Rows from block 4, named by matrix and row number. Rows with one number belong to one neuron. Each number is 500 + 40 x the weight over the matrix's rms, rounded and kept within 0 to 999. All counts start at 0. Numbers have three digits each.
# fc1: MLP up (model.blocks.4.mlp.fc1.weight, 768x192), inputs 128-191
# fc2: MLP down (model.blocks.4.mlp.fc2.weight, 192x768, transposed), outputs 128-191
fc1.519:445428472505479517454462460542483492466469527505437483506520456449449409490501481515506604435495514451457554459553485510464460544520521570476541572552474436474496579502501512550459428521493525
fc2.519:531514516532477503462482507514538479463586524534521476518408542498437409515557461473491486549535528515507507528470486481495570450507544481512456476493467430485576488480464478458522502461508491
fc1.520:503499603501492505520535520515545498543537488545482517456479489519510469495416492491536511545451509538514456551486495497468466511449485442452437508490496521520538428546410513527479475495485568
fc2.520:504493500454469549475427507506490519517470542468492577496484473469488529510446539565492498562500445498574483481470496519487497525502591605557573503512504513495477573510458489520527474484542479
fc1.521:441482570571407548467503572494489553583595502420472529496430482504530507499543447505476489516543501512492466457446482496417499506498465470480474478468483537555480483491548583489483503500398471
fc2.521:530503518461479463579474497528546549423525523441467503497515511489508522517506506453485478479509485477519546500506493497539490492503533581457493500516522467516488459512462501504546504477470517
fc1.522:565473472459481448523528452511508578491606502562478520551548560522472527494422508501470502512498498437478533414534507509469377489519513439488514545435491532565507506493459497515556509519479529
fc2.522:486436463481566494512509527467507488491478517511531567553440489445514485442481533457447539459520510483486488533529472541518574520495513566523501505563504523526541504598498474515497567527466445
fc1.523:494547499481562516505509486570530525507503466511552487475528564535500506435525448475564468507452586496481584532474435538536499531550504470509502557567550498511505513573521478491401407529447488
fc2.523:550445473554460484490522451447501448497482505443478492476472483435529552490570492509479516515491505493452472469524516432545479476499533489480543539489508516525458500541503510493557518535469467
fc1.524:525520523488545535510550548490457498427471618493502458503467447517467472520488521480513493497571512491470504505583508570502475468645554393557505488510503568499466481498526487506512563569530538
fc2.524:400545459526487449503484428473453531435463523481520516539492483505553494480579412541508513454801504486508496470521533426481600453536468387493552523430515452468489486468505545566548414425507447
fc1.525:538513490532566562488494528475543560481469506386477478445508461505583511510481442522418537551489479519442496439485476445509490531467481440457511489583562580498457478503430459475555518436468539
fc2.525:497490423482508521503463554480574429514399525493510537521533511488541596540500523485477426550542476436400434560452481485562477458503481485538590498513513497490456486436461547516594540499535465
fc1.526:467463524483550430478505466502483500483491524475517505496450542483520465452457534498457481445523466460506543535502508509518511510522512459474562713484466540492454459582453497447468483456501488
fc2.526:522425564559530487554463436462491493517483539619512465553489479520477508523502477462480542479431456456408560376510497585469451490510535561452457634535438520493483504528582470486437630520402489
fc1.527:456546491535560632445407496445550527531561448553546530490499477478437504468421492385564603491489553496524482471550448491513488476526480548482492522553610431533551441490514393506418501445498525
fc2.527:547484446535515451564521530514441361527441538460431535475469559415509419491418521416502478492432494515528488552500478560470532512493497535509431396476379510502476484562509534481474508519490504
fc1.528:510459499451581451549458513430498493411503559500506541523537485493465436464467569465512472428568534482496500519520596482472573494445496508538542370495485467476546524495484503512482525438541463
fc2.528:476495548529514519508494546506547513524493449546457536460525487470523544473567541457508522497514460466475518510539443518479487477498538455448450508490519533522508517545520533451584514489461490
fc1.529:481529555498442518443455538554521542456587489448507539553431509412514472478513505384489540525527487480492501438435459476447502542509516463490497516546547496541509576471502475421536516536450483
fc2.529:542515487532504566460535505493508515516508488534508474484452502507444512505518508534496539514487507527507524483472477505505512489524502484481489529492465469484477468474490493470529450522477489
fc1.530:511492459548551524486468565548527497429467607490431484481417511515498525523542516515473440501474508508551522451517540548473496480541551549498539476562475537480520394410528490419463573467539502
fc2.530:491462472489467454516492501488510487573465377523499520493569405521445541442527468502478475581449447526461487563554486486551503507481477487526524527511544482499503551457557469506536455517457429
fc1.531:537559534490448468541408533509526496520464481539511467495604479501559507534421504577483529433518474474494471526502368437549522484405528476519510489549497509450459447548484492423512438584525532
fc2.531:431506498475540535548545483429518430507520519447496471535478455459523517538482484473452489510463480534483559487458626596524527518548449494476535437432558449511555553431492577497484548407515449
fc1.532:527516551543527455456469475456478441534449493476496539628405594464533516472478499466454510502441494418493514473574553542460500481512465480523505452453537470501501533552430485600535528510495481
fc2.532:521502558484444477528521500455492536573512491551547510535481495477485501495527449539507546522458484474528536480513607447500459479470514494488471509503504496504520504554454516545468511458555487
fc1.533:529467513498487456500554480557569538485549513539557528477471526493496442508517564503503527466447567572471466502518478479501536512453495540415558476455527462464483527503523471475526495477521491
fc2.533:453529474463545496425448484440565448496493493482473522442511509472441535562511484449501489519529480485534488543501499520463447522524500560513485492460503486468489480576450478458588485501488518
fc1.534:505520489488509494487520495454502515517517506539538407480484460425508515508544476438522554459559484491527439484496478475448489547477505531603559466476459433543463547473491527477528523623577579
fc2.534:453555532472487551495508494536546422465558504464509400519464470525414418556505560484451526586562496517442542459577475480495492471557467555470489551499479516454524536398509455514543521461476456
fc1.535:498535506525506477526507393529501558469499512507417459433498479488528466543594499518479490500495462394572453500539495523491447429554493513518558534405504544508503577493515515496462548483479532
fc2.535:531483485499489490499502533465495395527482512510521494525470517545519494471425514511469478474536551461507474538491465497486513497479519481493496473526481485497511494508511490508467510534501527
fc1.536:463517554527525566529529521471541525505548557489540524608473446463526492487436565487550506533523487472600497500638531526517456487508498461522497509511510484469489469539485459582552452521506457
fc2.536:491491469527445471510553479499518505542498492465478461515569477518509490453486430523503502469499511505470490504586620516498461443471490485501548517487509502496508455575462507556528531474470498
fc1.537:566529513524505526462506482499489503407536513484394454480439522528562496494499503437456472478585554477525485435519503508493462559541465521469510516603455497492502523517485528536536519530538463
fc2.537:451439483496446451460479561491524507544485494493572506496505473445493487477531534491477538514437501452524546470491489466484463517481511500500471512479509494474478473489490478481448515486479542
fc1.538:504498575547544455547406519518518449493476545525463545474511490491520516497499507456529495512437552526421494503474472534462522515513521572471412545479524533479451508475506502476470514566494502
fc2.538:494509465449476509479592567536514419548496576468519481437459505517478498510525443475466475455450547497552503576535510484472465502491493457516538478552410469520459537589493484496434433452496525
fc1.539:493491483532518499453546522530462525403525498533498481494491440534476549475566538509498483595441554520508498544536484574528515611535530457527505580499507534486486504440490488437528496527487480
fc2.539:517486482537477527526506506527505473537512493463540461551554562526497456504484471477529505362496542552515513466539556452513561508486428497509494424505501477498492451433445487527507490552522511
fc1.540:521500561539552568544513463450488483507437452476467455441457505446494477468500496479487528525473555490550506537478496570527488499464512412531546491546490506540471457560514520459454494461530546
fc2.540:502503491531525506560503460541516551484544479481490527459509464571549502465541465489465492503506487474480514511507476424484487502523465548527478427469554496564515517477557444507517536502521440
fc1.541:535501549514395520485435512504505535431517568481541451470487464523484493495490517499508481429484576511489465455486464552490479492391457395528405450612537483503440493439505527517509498478541536
fc2.541:470515536445507493518491510457489532482505468508480382469550514583500467537504476596492576443555498494584454463557526488545446482509543360479550624497557564480499558352477476508470448535564564
fc1.542:502442559503475464513517478492487514412504560477542478512555469493553506506454484522421504499501481524519485453504468565515498444511545514454451484529495515584515490545506460621546527467498502
fc2.542:494477553529545485536481547468529484479506501513438545508491486531509489504501482564521512498476480508478521503494511470513450489505502527469558558516539508520530499553451520437489484502534531
fc1.543:498540524488546502557528508552557471480480533503453491504503497528486479514495443467469472423459526489483495605494493530526465532497507476527558457495467546507457493547504545536493464520526482
fc2.543:506483520485478521488479543512485510492489465559485459391493453503540503460488539567501478563537461427507515446489481511493501478570550484484487450443518511503536530538393423431441568493446542
fc1.544:513534501458452521479514435518498535414484501520510458506543507569501524481487547546499490508507486482517514484493492496509536485498465487535423492577441391518468448521440436512373498527494473
fc2.544:429545512521458503519510498559475469491580427546486425527446537360700520461470493491450498456402543473510467451479475547521502476517511456654527487482436555612548509492511482443467495479469488
fc1.545:507544529417595454442437629460480518502511537562473539488492509515476523485438460440505535488520466557582528510540497487495504556464507619455535488482508453495527443505460436444430489491492484
fc2.545:578537454510495449537536605495556517450515498492522475457525471520455507517474555513480496476506495587566503472534501562552451518617567553495446515519501486457479443504481607467545540495467509
fc1.546:490520545510540516527501514451505482496474575492569461465466527513467488473543540532563533595499464520517554531451472515512509539504481424440529532488450493474627508460491443499448537494529529
fc2.546:495485502543481531482470489498505527556490412509456542562453450491470535511453490541485476415361468505485454533493531497490507503474552489519522532502470451466378518449540545540565476483523493
fc1.547:518473440499412512537464486489585518554466473488506507529474458507508506548542559479545461449525520465490593551471525504510536519483506546540556431513509587450556449519576539437497510570513434
fc2.547:517517519478574541546508460525495483499501529538459522473484485490519507505531496472541493463453497551512508511463513461497514493560425497564475552457525535509534508515606457471468488551494467
fc1.548:432498425547523534487576513541608438553423530548522526509454541566507507490552537486583496423495582480410569457523525496494447462497508441495528472428546491438492522533425592536516501497486514
fc2.548:470518496486486493445447512489489473488515442474474460487552467519446489462451488466418487495513491498533395508544487491504518460536491493518536487432495494550552502533532441478446522534495470
fc1.549:511533471441479486499484487514522487439474509500447541484545429456463543530484503413513526439504521514485514481537509563440568535493399518457560435497504563490507536477528441458539496476559558
fc2.549:556516439439515501511491524514511526525514553558543484490502480540515511393537476521583564556547496489426594475472503453493486539584445515483501518515461431490490471414551563488488569515487486
fc1.550:444464518540461517556536560455555487514519464488514498492497525482520537551499550497491520469470557460504453414492553470471494457521513474517486456514483453507542490457450461535528455445463554
fc2.550:562508505457494525433456485607517508604453553471545543546500448441497498444495499498539478479527542523489441509497558457458497540466494545495523514584500516530558512514495492454458494480500469
fc1.551:507494544531485495525468501533472509484457485540551479537549570520538494381502541520481499411510491454476499484499509503461459513516440470466534529520566450529429490473477506471494505484520532
fc2.551:473501516515480470439489495525502456512534521491542521502460452532484502485531521512472490492452535491528505541502489528556467512467578543453479466519518504463466444469578530510556470490458462
fc1.552:639530525456513513495508525477532554517496457491558491479519443504454543523470525466446538470459521493435536545559501520475504533534493574438505457586523493438471443444481481484564501562524447
fc2.552:510476498432539529459529473515469484526596553546495457514566516524500488453558456514538526421453525493540506494503489495456457538508466510493543531510505463495542478461525502527483510469530483
fc1.553:507620587398510483521546394484533544462476424507464463498561487513508486533489494557497536496497450531406431488491539539500500508505485509533506460468477490529484464563457575470492517502529506
fc2.553:472522495491477502495512517493509490463490484480465548468521489480466466547492504486533453544517473538505488533458491479510488519500505515489486489515514517477518476621515508516507490483515514
fc1.554:527466478480489503473467511543467480457511510543542463511448463512497507493546535507476494459462492453461470494452524524559465449488489487483517511465504486474569545540504496512501481513529524
fc2.554:484485624503497497476505467494489451527483478535514469504478480506437461478416543452427519572495479524494472503463526465483529501522477525482500500490467431507509595595540494536515540537487437
fc1.555:576507560510510481529520541522462530515521454465530485503445477532517499488520459473539527460522494512551494472446570510508496543451532518520467505433532444496535464514462483530485488564477543
fc2.555:511402531422425504513482542518518550500416483493492525507506493521525509586442502538457522575443482495616493529494467475459465499536517540497539430500549545543454572424432510509508533498560485
fc1.556:475487499524472442476468568427458507524445536526456522519487481536516513568594518450514488551499487486530481551458499464525549475518496496499462477457487494532502453569515449507426435468467563
fc2.556:539544472510521500542496444479504515426491526517481508495503510500510493422408492475464499476515490462512476502501514498527513503471488565509506510483528517526506485562529545494561540495501399
fc1.557:495569479499499502541515549496520530487429497500493477508512398529513471526522484618533536468481458515485504452468513494480491599526464538518569506461472433543392553520467536551489508531520520
fc2.557:514507515508497442457502526466475541470514506488490498451563376495520548598529549383435397493431521494438532487537566526529495529531459447519525596472520540490523517402505486299566510479512483
fc1.558:538462517490453472500498459480477591456537529551545427496468441524584500531464431513501465518435550475522524480489557519521492551488539498487481493528511489518491489516517521467429552517514501
fc2.558:505534564570564538509555602611473530507481511461496532467487510498467442511409476398481574443517553492488604515478448478470545492467446567530505561494534494494460456526483450472595518447515497
fc1.559:469492479487474457522493538515548499443531489458476518527528460487550463510521517590489502534447514478573527527466494466537557560503502486505439543543524540451487445447473621536513547440407418
fc2.559:444496434461476538549552522494473470592618518610563474516465551490537470466522529481503450500520487562555494485530519531492484467555501558520488446482451444505463551504524490477419400555472530
fc1.560:646607526488526445485416549556510548456504493564565496499498585503544464468532540458483528508500525493503526457494466541522477549564470539520472491554571451455495524472526453565509565404443523
fc2.560:505474444474479484473516461496512552467538483433486507485499496433479480483512499494469539519432455543556565490538496491501476518483526564486507537490523494490528455401434561452511524519559485
fc1.561:489498458437487522471480604463455552513494585465438542573578543508439519521538493502515490543499454472560549502534496498508514477553504517554548479406518539431453572476502502455410511493542481
fc2.561:530456470548502551510569479560502498484514469514514550549453495500533534495404517450507527505549499473487482548450545482510524493516532499445491510461485524510500451451548496549581490549462495
fc1.562:474586560550550489470479445499508454440523466458472515437442436492535552487542538481484457482484458465523521491543498610437516441540519510582544469514512417569486471476469498456458548495362539
fc2.562:415453420493566501532555536487500458525467478597578392533566540491462446491479531498498481480546563531480505482485559445527517518508487565535405496479542484426530498447488567585453476503563392
fc1.563:545500524479530445506417496419507590514481546499501498530527476447524496456452511486500460507529562586525519458518534456479549515454509517457555468494561470450550538490489429451510470451499552
fc2.563:454557518448479584509511507574518402482540492492537551471517486580543529535492484498470511415487431451488538476470468479521477512488555458456462529467519515548507422497573615475514535488515453
fc1.564:507563543537532527442463544435517502496464507474508497546550437479434495493518431527536562427489530515503517484530462468454518450474498568492495527522497518496446511499495536479532518489509462
fc2.564:548481503506500508515515455492543501448460558466529505487455526501404506492488562465591475477426479562509506459503521475579506579455490475509468544511440513533480510474546477456561429487511460
fc1.565:507536523476516457551492510491489546492493518465497506418536490521469546505503486505553522579563468484492517493470499538536577451532502510479581470520483536497477479543552475495468450481456520
fc2.565:479490677501448532496520489503490481457518464547500511497473509508516458491497501475626517512497506501481490545461524481480469486516444556507643603460468482510509494561475495549450470488480498
fc1.566:551519543534518499494492554506397535574538485512496513509482479502419503502497501548492483530508466467527490454509515569489586495484481506475449493549446479462533466453535450475457473533503495
fc2.566:493521431539469494529511448497509497454488479404487460506581498487525443446510502493477532426495522440548522469505484501515479501428472401550483458537476532498446488483547506551472480482465520
fc1.567:483520608453502557550490477493420515492566503520528468478496496485513444466472528406546494505503507499423483458535464547469550477444546518518524548532495536513519473691515460485559461507543505
fc2.567:478469488455507508524453420453504519547526487514457532490544440447484492576585481480428515531534440444508488491529533510530542501537475434472476494409502494522497479582556469499463464547475497
fc1.568:500431478510467508522523497484535481469516502477450488508595442522487468543453497523501506492522557497548547581461491492409487499435509474551449495508513471536506436526488525450571506537430525
fc2.568:458487477452580487508436505532506510502556592505487498494584526476475543468518442504492498447440512523550486477504542455554454459486501486510495475458512518484483499551469478494521484605448510
fc1.569:542504512507523491515507507489484478558467521524493536540531468486502542472480513467531461438508520527475520584564531507472517484556463457464505491531506538545601481516461501537494488484520489
fc2.569:477519512473489536533493525536522544528437513509488539505488533523542510496522487504489486507446459512512499508519518498492533493525508527514509440526500583491484511548477493508490507516515441
fc1.570:512540466445440477548539496516498498478451501432495489477528473520488503536527553532476500512501514500325447450475518470488535502463495525527548429448538517477495557569477567479488530512480444
fc2.570:456547479539479576507466528527559512468494453496560494496520497527532483483471501487512540520477492480398509490495517550563522533442549492532487523460541455451504354511475552480447448526472544
fc1.571:504495486531541475526487535572442529525440480475533539468505401507485474501466479439530512509511524489550513486511537536479449509571507502520460482560553493528408505442510450507444547458507469
fc2.571:507460565473529518484484502504487470458488492510469474494594480492523456472552467481454491515581547435468478444525462477475548463432501437493490467493522509514475478414461520515472450458506528
fc1.572:486532452529457491479492477457543520487479508486507529491465545446494514500471534482518463532522575438386505505498536421541551458526457449542529471536539549481515459532605513486515505534561498
fc2.572:514427494489517471514453455499458488501502476478430472470570465485512458506502498482505516515483506543538498543511508495505542506551533498453519496443473441528514463532556516495448515484471488
fc1.573:496469475480518457518526544521499516519496463521488509501489533479492526506501527526423534500438525472519441464514527523483501481579461464520512482508566465524477458486455501553506510531525524
fc2.573:555525454423492422470538587497512445530497476555446494460544528481441480443522473601451439411463435494492477479493511519517502527480543541512579474554510510476463546535520545492492520436481428
fc1.574:545424505474477505533501511462482443549601514504480479551483537508505489536468498504598503508488510487509454475465514494440499519510477488508462458486533523511563460509520506545553475500489520
fc2.574:493490530515458442610433499501541516542477541497482528497507473530489459505492499510493475459464486484508503434523499499529479511465513508511524496473506500494555473505541483477489494457514529
fc1.575:561517520471461482532501486504438543460453485534530465498485498473514444478477517513498503513482505509501463522571503539581565546507477494466512499488612506452539523446566525515512610471507486
fc2.575:496492376544479541525518555505515557520548499509577480479494504526439475526485465453487490477519481512490558514532433488485490504470538519541550424454456499514563426407507475549513460541460504
fc1.576:556542544536470518485595578499540499499498495571506476439479464558527476517460469443488498421501543480487483520485471520535434571538463515499471579542511504505474473504501516514544523483530513
fc2.576:513508458527461573472447420542550461525493488455492504515506525462471575426520509579534494529466541573432562468487472443484479505473520601496537514484436492482464452538478356507482482455471538
fc1.577:425510530511500511532539448483522442490504548549473395522483465436570506478573525444434457493487499613581501502510538532543473535517496483528508452512468462496550468510513557496472512514572534
fc2.577:519553519511519466522479508565562556539509520452543464436514518553441586461563452448465555509565568646453487525467468459531500502506411511602377517446563485464479497444469455562469516455450484
fc1.578:405486501554471555491535512511486514510509519543478458545525494511492478509461542507513503505531481426529522537460566507554469526430521484506516525497578482547510434550505524549555503547589479
fc2.578:528530518457542469511525629462512493513529443481531537485496481490453524552468447464489470562478438508544412459541453518486482441577504532494505497481546543505448509463434497470492497473453510
fc1.579:552524423508530517500545491528595538552479536574506456460489534599404506507473543511514457395493521495504420538532560409431531501505470545471611484476500470494512480539408579545406456496509456
fc2.579:491472530483503482485417542493583512512513440447488565469459483432492531456598494481497455542522467522522495539520463524585562477504556546524465492547532537474481535564492540454527486511522474
fc1.580:558508488531495487477508481502539535475554449490483506477460477522553475518512587431486505548461517547475494496531511502483417489534492433476545484500477436524467511491481511480472456479516485
fc2.580:488520503439487464487491494489521495555491499484440504512522524482508475502474499527510476480494548477498498492476477505514453522479494494516489485504528506478479507524533537478498503493516520
fc1.581:515489487554496495427523549460546537486573506505513555491532495495500532488484464501476517496469491499450430526478477481482473453488472509512539426542547489520465477508574470528502543537473566
fc2.581:505583504497552464526499469493481523470581495457536595456469527460543536447545489562477524499505515479581510496563520511520478500531466549585518517394468492470512596472495477447512573467479543
fc1.582:502523503475508524495490537525523506536483474516466450488493456474506464453498497504437416525502523477518504554510503557551543467541437487480498518532504581532571461491518470474432447509563478
fc2.582:481509477469512504517459442412497485533471504518496521509521529462434495480532470503501492505492506531503474499476526501442542508475499426457516538496513481521466488470531490558579489501471506
fc1.583:507470416564456497549578449486488484491481499468507521451487490512514502516603526550408498470509501508404452511513541481476449433517524432569574503552519518480492456490471496445531512495466436
fc2.583:621436504334512514483448554504523480474421487548475556505494469592505519480447492476509430541521506532572611508497485545492580504483562541485492504502540482489536496433489432565486515461503592
fc1.584:481536506483550458449441536503479502427571467460501547465493488463535531417511488439440516509560456518496547553482485496479483508511477483456475449460473548474499564481465481509454583546533531
fc2.584:615463487506491505547533527481451570436498495497513551494490520474503496585502486433500461504491481577519518537510484604421513466541507471477570534523545518505479481464492513435528490472449567
fc1.585:567527550422500464391570496487507541457487436553570514533516471442499518542483523478525486473508530557459454502445473515422517525548446472516417489494539536550425449495488515521516530553522470
fc2.585:491487475551443532556429463530450521529535504534485542496584489528490463435513461511423558511451482469539535538575553552496460452514505575458540459537480503494517516490520513487488460444515509
fc1.586:496501534567523523502535424506431495449482515526480524514558457468469514549533507451567523489501436471534526454511513503509488527512463597423451510430563461491596520489484506539655419514506569
fc2.586:521592512473514476520466539389474538471542499455507517404482573547493576634623489483441461565465506474496513515482460470468455472479481400476441535471561524453439529521457512512580453487490433
fc1.587:585488498548466527567447505517560558503552525450443493569506508506547457495448505447516519463500457538495475488468496576465491488505492474569445490479462501531453526496558447516580530520466542
fc2.587:499498495464517515510521433531426495492543529572545513505535475526466488519519518486448500583506487486503509506489499454462512522574552448499575470490525542520491501500397486555510445459510448
fc1.588:518504552582514466428428556463560473428478507599541496509494460495508453497521475488472494463522538520547482551510496483416449497513511496527440573500476542527447525498490513530461504531508553
fc2.588:514458515473468529509545519475461515465511518527454503503513507506579489581506512473504522473470496488496533506495549537522450532504524432525542486458509510468407498517494518513525442466511522
fc1.589:489552451424459480498479623512563301544523510484501541500487505381455512504466557448489499512476515502396484461462505474533504612460495548471487455411580566539493497532506480518462483443573559
fc2.589:446535562516483525509402546545483511443524489494521602548550483528493493438386502540496572524457534557417548533504461493604493542548533480509434480544586456522550373522490447514452441518360511
fc1.590:500481524427473479497392472463514437573540538489501417504474558466442536513521535498453494465484478470506540521518488516457440458535463536498490464535565476477422520594462475533467495497472539
fc2.590:514491583537576486483515479498520480624493542483430611541530640476532491521467478525524571494452460542496531594462436489560486485435483454481487433450504439477390525553535476476481497539570434
fc1.591:528583492490493440447489492523516556485550528453499561441483459519430482450524524440515541518505528476486475420525551469486457459495483525487527452436425475528554497429476534500401482477518484
fc2.591:553496509470502495531474468453509432489439523485529551504482480434542421528464511508550490462447500464480550535492504457483462537470596505598491547486610488507449423507516577527480453515489501
fc1.592:487506442525489494526502442497587521494475476455466500539481482464526482601564507526500496454502545522410533487501463507507489464528507514438583466497516535474470528478476485507465565497530452
fc2.592:472565486367532501446524491502478552509453517503514493489453489517482532424456518513483477489481472520551467503517527544491488480518501548468489541588491489500459497466482435507499453471504487
fc1.593:473515488450461492557492488484524481460490496500539516428590500531523526529481495493499477497531532449574495572497486486448475446504545456525484547497537487532507478517470463506511466481449577
fc2.593:470507465461509538449454484468503460517469531464465469481604488482523505507510467493487463455448605501502465454512579515478445454460481474507512533518528521492480490544498535467491480620454492
fc1.594:547538556494433535503529621440421567450468443495500457522494505510450548394516556485479402442467584505568506498483515505485467512496478533539511515453485465542528495501462545471500554482506477
fc2.594:545541565373554523518488557540496552557558451448489467590556515503541542531414474559525548511459489488540496511491502481541534504487497484471504439564484491503439400496493566476501438528473475
fc1.595:498557467476431482473424489537439538428548457481477565511465491559494460488471446429477461588541473530512528542490402552556573505496551417504485497538501529443489601507627447503523555439523528
fc2.595:438503528494514483513438510498531541465503476522500488468525434511547496573506535503501493547528505481474527492492419500501487454460539507521520536478530504512485486407449458398504547473408499
fc1.596:535556478488480524517446558523483458488532462541452515465502419498470546511463539461597498481477509438480451478517451508518490559582444461520433460480563519545535461483520525441493462573468549
fc2.596:522448461547487537483502490503524460508466538502533497460477524498430419498448483529478464479498489535559560522514503490503515482514565504485454498555484473479465440498533573516457447519515487
fc1.597:536503446481536460523494553544475375486530560512473503495442542523502478631552501494446526540529398548537378507488505567562494458538550428535487473578500550567488420525444533507559514448471412
fc2.597:519490503498496523463510465504521500473482450492481476432531528399512510452476503476500469518686515501465554495531486493509531513526477483489485574469508470476497519525465487414490475520525566
fc1.598:494517478497506510491486543515399489465457488563484613500471502570411532506441474553560477527526530518499500479483548515501493559540488468484562525473485573514542532492498546475487510506471502
fc2.598:503439456524532485491506481549302453487544455443540510523501567483425604570498487703496578535525479653472543512468505460592515472469519524564461511503460515469466468514476550505511480488429521
fc1.599:423470516471468504465502606547461560462538487483575431495540522541513476468523466560517520490485464471484474576423560495506526424514484487491554522501536543428437446521515431518470468451436427
fc2.599:506563510464487483528551470493505500511477538493503524532509589422475462571435516442535434492493560530557581421518500512467494547533511535502479434503493431518534484264503589501511502559557543
fc1.600:482519444512542479466368446507529607494521495467510508478509466489481530421492480489447445540489535529555516536484510542489519537570477484498499459591527474486445481433580471453583506503520454
fc2.600:548433479586448481548550609473461413487510537569534507534475472415416519323405465518551546471501560523432322470494503544484477458509519565483490553552484519489587570331497471538441559488528481
fc1.601:524399491491520501439567428490514491495518525551485497515508546461467474441535527542432596501505549562543543535415408530505504489527540538484552479460503481475446480548508450504563496494527451
fc2.601:471502494473473542450485508524486485446497522537526492502546488512523523528518473493530543460443468520454520476567504513488558462446485443527508503427491457532573448531495476426480490486540542
fc1.602:528503515480437480541495563563468495472517488412536507474525495544460482475440539485456515501542460492471424458511462508493506449623446334515441502519522523544519524508512573470501598510490521
fc2.602:447527528555498468402497534488487507459491467564550418480469494473521504540556530462504483487800510491479505480524508467501494517680511421478579545509446497458471468477480442558504455473503522
fc1.603:427448500487468532395514535537456475491506520597531488517498513484517479540455511426507590452400536538560467420543453488528472514481531628534502506605534527482471464500504409481477520477508506
fc2.603:501451521527558541522537471505460493482502549428467592496552399484499521552471507441452454447458548564491517617525516486398498546493448530486465529542486443511486543427544417528477462497494490
fc1.604:462418499518442456486454530467502497492476482512468501520506545497533539497445571489463529546479554471494497483450486484470532471496485415484497473501494505501487496500522452535473482504461579
fc2.604:547466539530540483541547501504505477513500516487490478524534484515510511486474571485449530449501473492478496494494418428501464501528494469452503515453500483454561495520586496453517481562457524
fc1.605:472478449546492523472550609572525511517532473501484545448488467497477472459513523480516614515467540507528438479558455511447569447490463468512537535457546506582545513511435449488468499489501531
fc2.605:497445534551471501482427477597565439527404456541498475499443531551500497464520512482540430497490430460450467472457506480575451527511531484497552483596525516489378474540461508540505545506540463
fc1.606:483491507525483542529577459451512510493496586520468411507509459418533530517627531490530555581519527553491505501542477511571476502552385482470580501601531526498479482520523555460478491481557415
fc2.606:543543449465484540503456454465544477523565494463530464494553474456527643467504485409457566499507480634556620498478496496486478514552509500524520492453600476455547477439495476575576478487472503
fc1.607:430472434497479556500539488468539520403481486509489539418487451466557534560552416491576520469490515559482505561453449495481500509624444554517615536523532583489440561459511513475514458461451478
fc2.607:564521507507550466562514506578528422531527539551544487548460542494564456485480591398508536541523551515485526446481556525509514547512462501565412508555463532535530455414527549502473473551482422
fc1.608:597488473545472595513459501484522487471533475483547535485481484529490540563496442503478536541548577435469530456526528498516478473555496478529486488627558483473433420424495466448494464521521487
fc2.608:424540569300514430479560516481575552545456474485511469497508456528497537467551504553495459510467516517470493447563522554470486520504472459514500530565457445560543516425479539505519565488523413
fc1.609:457519459472512470514512505464502539490462563492487502465529597466532528533535532533521438532495518545527538508607458466498476493455458503443551547486493476500493456512570503527430474463457535
fc2.609:500538525460510496482549439548449449486505476554460477469527628516497470472509524523424477517495487513526492495560506450520538519543472511482527505533481441509466510577537513541486524540531657
fc1.610:581564458500488490546547444547563582504445438536430496477540591520529495420514503529493525506477511522463463492425487503442563515444463542492543440493470488479496547531525568544523488561517467
fc2.610:498480489523515505513525575522511522427532531565529538539505438500501515583517488507460476529481487543525501556508528518506468491467540493514505453473498497529496520524506461433476522517448553
fc1.611:507515506504475476530466494529491532488469465554502490427483497559540505487573474458468462490576426504470454492447437511523468511487479526495490520462493569483509507494545633459513476550467530
fc2.611:481531552541475581463486531453432443474465548478509497554414417479566579509436478458530500523513515436497587505520565492550492451463550483399491534511482548545557509424496473470466520496516527
fc1.612:561540523544435459434457467478504576358501523443519547463452454520489463527478486498468496581527447497494451516548537471538453492520522515590552528563474522522419519547517497429451520462529514
fc2.612:437494476459551499530552470483472495475466503501564505490516562484465515446529490464528493494487482514499515536425508486501489540539488507463517538431468507465637482539429493517501514523513484
fc1.613:469458483522508500546471476478486500441444511573484535441488495477402466506526478494474550511481484526530490492509568553472479485439531432548554694484476516472579537524459555502476495526510549
fc2.613:543544523483548381555410495512525454563490573532543467467510523496502445495481464512498473476442452500469447366481524557541555494505482530515505594469465476540485502619428513470493509471460517
fc1.614:515503500473495489477475504535458522444475500513527460491462416506465499509532553502470486484468480493463466509480487522519494431492475484436488533482498482506561530530489492518487493506476496
fc2.614:490529589513480506450510492494504455515452502545539449483508477518466509506447519477430525559485532537498501486505497438534539490517464519508511475515434460493551531605524506559531505527497428
fc1.615:510544498477535502472474636502503485498513520485476455484459449530541478483570476599475579544560481513537470486556444427492509508494467526509496489500559549525406466366510517544528487525486440
fc2.615:564495407534470485492521447516488459449494541410555369458520579479531500536558456548491395531544534485487502521532539458479469525420452462498580512573487469486528534284533532434474440545489515
fc1.616:518496521464436533403535459492479621502567525499514493490555577490513527483537494485519489473568517421555496515432491480430482454621449494469537523539524493468471593520459469533541489466427488
fc2.616:478487505516495515559496554486500478484484520487565591471469429500505520542447542422504460533467502526462535535485536507474498521475550560474502462382498608490494523445529497484513490564491517